Weights of a small CTC audio transcriber: muon at rate 0.027.
Rows from block 3 of a small CTC audio transcriber, named by matrix and row number. Rows with one number belong to one channel. Each number is 128 + 24 x the weight over its row's rms, rounded and kept within 0 to 255. All counts start at 0.
After each channel's rows are labels from the 100 clips, of 14976, where the channel reaches its highest value: "loudest band" is the band of the loudest frequency at the time of the peak. Only what is clearly more common there than usual is listed. The data: Morse code for random letters and digits, with fading, noise and interfering tones.
# convs0: first width-7 conv, stride 2 (model.blocks.3.convs.0.weight, 144x96x7, each kernel summed), inputs 0-47
# convs1: second width-7 conv (model.blocks.3.convs.1.weight, 144x144x7, transposed, each kernel summed), outputs 0-71

convs0.31 [159 160 113 128 121 142 147 111  87 149 138 134  98 115 130 186 119 159 156 138 141 165 131 143 127  76 129 152 188 127 171  98 155 102 145  94  98 148 150 107  94 117  82 134 124  85  96  91]
convs1.31 [ 92 112 135 118 135 113 113 105 145 109 152 126 133 147  94 125 123  88 151 182  85  72 129 133 132 167 137 110 107 138 142 117 101  82 159 132  74 167 104 151  91  99  98 146 108 121 125  77 111 113 142 101  89 163 122  93  64 117  89 114 121 114 136 136 119 126 141 102 161 135 118 102]
loudest band: 2000 to 4000 Hz

convs0.98 [ 86 144 144  97 106 130 129 140 131  74 119 135 134 127 116  86 112 115 118 144 173 132 112 138 148 117 144 130 126 155 128 152 136  85 110 132  96 107 104  84 147 139 137 146  92 154 142 113]
convs1.98 [128 127  89 120  88 144 136 153 149 116 117 123 101 136 133  81 155 101 141 122 160  78  99  99 119 110 136 125  94 146 112 122 126 156  80 160 125 159 133 138 178  96 129 144 118 105 151 141 136 137 134 127  81 147 118 139 124 150 110 127 110 151 166 100 109 110  88 122 171 104 132 134]
loudest band: 500 to 1000 Hz

convs0.137 [ 98  82 154  72 128  90 140 128 136 141 113 154  94 164 107 133 151 103 155 117 129 113 132  97 119 150 166 129 141 113 133 109 123 111 103 107 164 130 119 166  96 124 147 128 151 136 117 132]
convs1.137 [122 114 170 129 134 104 152  75  85 146 123  97 132  99 141  97 115  98 145  94 144 124 101 103 131 150 172 120 106 101 147 129 123 113 133 118 138 133  78 110 116 125 109 100 138  76  80 142 137 150  97  92  80 160 117 116 114 160 121 106 128 125 148  94 122 142 133 130 125 142 144 108]
loudest band: 500 to 1000 Hz

convs0.53 [165 110 123 108 145 103 165 123 112 131 135 113 149  97 145 163 104 139 124 124 112 110 164 110  92 145 141  90 117 149 125 155 146 127 141 111 111 137 135 120 163 125  92 138  95 147 119 152]
convs1.53 [ 90  89 116 128 144 105  86  81 144 113 124 129  89 115 148 162  99  91 120 195  72 111 140 127 113 119 120 102  98 163  93 156 101  53 164 120 127 175  99  96 145 106 109 163 129 153 125 114 157 124 115 121 140 127 113 132 119  88 130 104 153 126 149 127 149 136 162 106 138 135 114 106]
loudest band: 2000 to 4000 Hz

convs0.39 [139 139 153 194 117 116 138  78 179 152 125 183 166 103 159  97 126 137 120  95 108 140 108 150 120 158 150 155 145  92 131 110 104 152 198 122 134 130 144 158 135 129 123 136 127 136 120 144]
convs1.39 [150 124 173 106 128 136 128 141 122 146 133  99 142 135 138 149 105 129 126  99  97  97 129 166 103  74 135 146 168 120 116 108 163 119 131 110 136 103 134 138 121 148 138 112 114 124 145 121 121 115 145 136 100 148 107 183  92  98 150  83 147 140 144 152 124 146 141  94 140 148  76 142]
loudest band: 500 to 1000 Hz

convs0.19 [171 128 131 113 139 127 108  99 123 103 149  95 125 143 138 120 114 138 112 105  89  89 138 128 135 105 127 143 141 100 150 126 109 131 159 118 124 113  83 148 105 140 112 122 103 143  85 220]
convs1.19 [141 151 103  83 112 105 114 113 136 137 161 143 122 127 167 123 138 124 124 112 129 137 161  78 103 122 110 178  60 108 119 160  58 145 110 131 163 131 147  98 130  83 111 117 127 154  99 154  89 127 133 120  98 134 124 141  93 145 138 119 127 127 117 138 205 101 142 114 158 108 107 105]
loudest band: 250 to 500 Hz

convs0.24 [106 121 124 122 132  95 113 122 140 124 123 169 153 148 114 109 132 103  89 110 123  83 143 130 121 139 118 125 117 107 135 123 157 138 105 130 152 101 143  99  96 154 127 152 197 140 127 122]
convs1.24 [132 130 195 133 142 112 121 123 107  96 119 140 132 118 100 138 124 129 128 132 129 130 142 136 143 106 135  96 110 118 142 148 102 126 156  96 136  64 119 101  85 128 117 148 140  76 109 143 128 127 110  85 138 138 136 142 138 157 139 135 150 208 152 123  77 109 129 131 146  93 110  81]
loudest band: 500 to 1000 Hz

convs0.42 [134 138 141 117 111 117 144 151 150 102  92 161 165 108  69 135 144 117 145 160 130 128 138 131  98 106 122 160 188 109 145 109 137 133 180 164 108  95 134 104  94 101 125 112 127 100 141 190]
convs1.42 [147 122 151  48 124 142  75 137  93 133 143 154  98 166  77  82 136  93 146 114 125 105 109 154 117 143 115 124 112 147 146 145 102 124 134 101 116 129 132 158 116  92 117 105 142 146 115 172 134 131 123 136  88 161 115 129 134 123  81 156 129 118 171 135 171 136 111 122 132 103 122 134]
loudest band: 250 to 500 Hz

convs0.13 [113 119  86 103 100  99 121 104 165 109 116 121 129  97 130  69 102 124 125 102 125 162 104 109 137  98 137 157 145 123 140 109 101 128 105 126  61 150 150 128  98 143 143 156 134 116 117 136]
convs1.13 [ 81  88 121 149 128 117 116 135 142 141 125 118 135 151 154 121 144 113  84 110 130 116 110  86 107 117 113 123 124 132 132 128 132 151 130 164 148 103  88 128  92 130 136 139 121  81  80 120 155 121 161 116 148  91 128 160 167 180  91 175 103 110 173  92 111 130 136 116 153 111 121 139]
loudest band: 250 to 500 Hz

convs0.35 [148 137 112 143 149 151 141 117 151 105 134 113 140 151 102 127 133 175 125 137 110 146 103 118 146 127  85 158 165 134 156 112 127 106 134  88  85 128 127 140 134 145  86 144 136 117 130 134]
convs1.35 [163 115  73 106 117 113 137 137 103 138 165 141 114 122 164 101  73 167 131 132 154 194 142 169  91 165 161 139 108  84 158  97 114 133 138 127 109 118 102 142 130 125 128 124 131 131 101 134 103 123 115 100 107 171 118 160 149 124 166 159  99 132 112 143 115 157 131 118 127 135 116 112]
loudest band: 1000 to 2000 Hz

convs0.105 [143 126 162 138 146 137 142  94 152 157 146 146 116  91 127 130 102 121 163 100 111 128 121 144 133 107 139 114 136 134 117  86 143 110 102 140 104 136 117 111 130 177  87 104 104 202 119  92]
convs1.105 [161 130 122 125 108 152  91 101 100 161 150 168 138 144 101 127 124 113 121 153  99 122 138 146 148 121 112 147  85 163 138 129  97 115 105 124 153  88 119 103 174 115 179 158 127 114 140 130  84 116 128  86 113 158 143 115  77 138 126 156 106 128 121 171 142  90 110  99 129 108  82 142]
loudest band: 500 to 1000 Hz

convs0.4 [158 150 143  87 145 134 143  97 133 147  95 117 155 128  68 117  84 118 131 145  88 105 131 135 102  68 139 180 120  91 136 145 156 136 137 149  87 146 122 171 143 140 131 114 124 139 115 127]
convs1.4 [ 99 115 147 131 128  96 130 150 168 125 120 109 120 147 138 133 135 147  84  98 143  77 116 158  85 128  98 110  75  86 140 132 114 148 104 132 166  99  98 139 148 104 112 123 114 154 111 134 138 135 176 106 144 104 121 141 129 138 136 154 113  81 132 132 130 125 141 111 153 131 159 146]
loudest band: 1000 to 2000 Hz

convs0.66 [ 65 150 143 122 107 120 107 158 176 118 120  89 135 112 130 129 131 128 101  88 161 129  92 141  85 131 126 117 134 124 111  99 109 134 157 108 149 125 126 149 123 114 125 113 190 123 136 147]
convs1.66 [ 79 155 147 113 156  99 152 114 139 123 117 160 138 156  79 130 102  87  88 133  84 160 125 101 133 124 129 175 120 166  93 155 116 113  88 129 176 121 116 113 144 124  89  96 144 101 151 120 115 149 113  85 113 114 106 118 115 104 121 151 165 121 105  78 100 121 143 125 125 125 138  81]
loudest band: 1000 to 2000 Hz

convs0.124 [130  79 149 171 130 116 149 139 161 118 144 129 148 115 133 133 148 119 124 132 114 154 130 100 145 171  93 114  96  77 129 126 117 115 143 116 133 138  96 180 113  98 136 132 141 109 147 105]
convs1.124 [134 165 116  96 137 109 164 114 145 136 134 104 131 102 104 153 135 110 112 147 135 131  99 152 147 124 140 139 116 146  66  98 112 149  83 168 131  51 113 138 131 115 176  77 101  81 134 125 122 179 102  92 121 146 132 123 178  99 149 102 135  86 132 137 142 170 137 139  99 153  90 156]
loudest band: 500 to 1000 Hz

convs0.123 [101 100 124 169  99 190 105 158 130  81 157 160 154 141 123  60 121 140 119 122 125 116 125 139 174 110 166 117 127 106 111 127 118 117 110 107 136 117 116 125 108 120 113 150 168  80 134 153]
convs1.123 [152 122 138  85 133 134  92 137  74  95 142 137 148  72 214 104 109 110 174 114 139 138 135 147 122  89 117 116 132 143 107 120  86 120 159 162  94  98 123 130 133 143 137 156 119 122 127 139 132 143 153 116  99 122 122 153 166  94 143 176 122  40 106 144 141 137 129 118 115 144 142 124]
loudest band: 250 to 500 Hz

convs0.128 [107  88 176 140 136 118 112 134 124 127 136 132 113 157 152 113 129 132 129 116 168 104 111 147 100 121 164 177 121 151 108 161 123 164  52 111  90 124 114  95 142 156 127 119 118 133 131 131]
convs1.128 [125 133 125 143 173 138 131 176  94 116  96 153 103  86 150 141 124 125 145 164 152 108 127 143 128 140 141 137 103 131 120 162 101 110  94 131 133 158  93 147 154  99 128 100 146 130  86 124 185 129 144  86 121  93 108 138 148 135 141 135 141  99 141 144 116 156 145 108 130 174 112 153]
loudest band: 1000 to 2000 Hz

convs0.86 [161  78 127 128 108 119 135 110 117 139 134 144 119 122 107 173 117 129 118 128  90 123 166 137 135 158 193 111 151 136 120  96 120 127 110 108 144 129 147 145  93 135 150 138 137 140 139 112]
convs1.86 [143 123 159  86 116 141  72 130 115 120 148 140  86 154  64 121 165 126 147 155 137 102  78 154 133 128  90 113 117 165 137 124 120 154 106 138  99  96 108 147 157  95  82 118  99 126 144 135 103 161 140 114 115 119 129 104 150 135 112 133 127 111 126 126  98 102  89  70 148 150  97 122]
loudest band: 2000 to 4000 Hz

convs0.89 [125 122  95 116 148 146 126 125  71  62 142 112 172  99 109 128 103 159 119 109 101 150 114 141 116  98  99 115 112  92 117  87 132 150 114 155 112 121 123 168  81 122 142  85 125 123 106 160]
convs1.89 [144 108 111 125 157 177 110 157 167 134 168 115 102 125 124 107  94 139 177 159 112  96 132 190 106 159 121 134 103 171 136 121 112 156  94 157 149 130 155 136 107 117 117 115 142 140 145 101 113 110 128 171 142 129 125 145 161 149 127 135 118 106 170 137 127 131 110 122 120 151  99 144]
loudest band: 2000 to 4000 Hz

convs0.64 [147 131 112 124 104 134 104 163 156 149 105 119 119 164 160 118  94  75 100 119 126 153 106 127 147 118 161 105  68 122  94  69 137 130 170 105 117 113 111 118 161 101 132 149 145 113 141 100]
convs1.64 [ 99 111  62 158 150  88 119 124 111 137 161  87 122 145 130  98 104 135 145 117 108  93 120 125 102 139 134 113 162 131 101 132 126 135 127 125 113 121 140 129 112 154 130  92 126 115 114 138 125 106 127  97 117 146 145 115 147  92 106 142 114 108 116 111  90 148  99 160  80 153 111 112]
loudest band: 2000 to 4000 Hz

convs0.110 [116 139 154 162 106 160 102 120 145 119  93 136 110 108  60 100 108 119 124 147 110 135 141 111 156  80 159 164 147 127 147 144 130 107 120 105 126 110 105 118 119 182 120 153 118 120 128 128]
convs1.110 [159 127 149 138 130 115 150 153 122 101 129 107  83 148 140 128 133  93  99 135 119 170 131 114 150 101 124 169 131 123 155 126 123 130 153 128  93  98 144 148 135 133 117 144 153 122 134 154 112 151 121 130 101 148 125 143 134 165 129 137 143 141  99  73 168 138  87 149 117 139 152 154]
loudest band: 250 to 500 Hz

convs0.115 [102 131 148 141 118 174 102 147 125 141 133 134 199 172 140 116 112 153 133 125 146 130 115 128 127 109 142 130 137 121 132 109 127 137 172 101 127 122 138 151 108 117 127 136 170  76 120 134]
convs1.115 [136 132 125  91  95 115  82 123 124 129 124 139 103 145  79 127 123 135 148 136 121 106 134 135  86 124 122 114  95 137 126 138  80 113  98 137 111  93 114 160 116  81  97  55 134 109  83 132  89 161 138 125  90 134 127 120 131 130 114 145 125 104 133 136 132 136  96  87 140 114  92 115]
loudest band: 2000 to 4000 Hz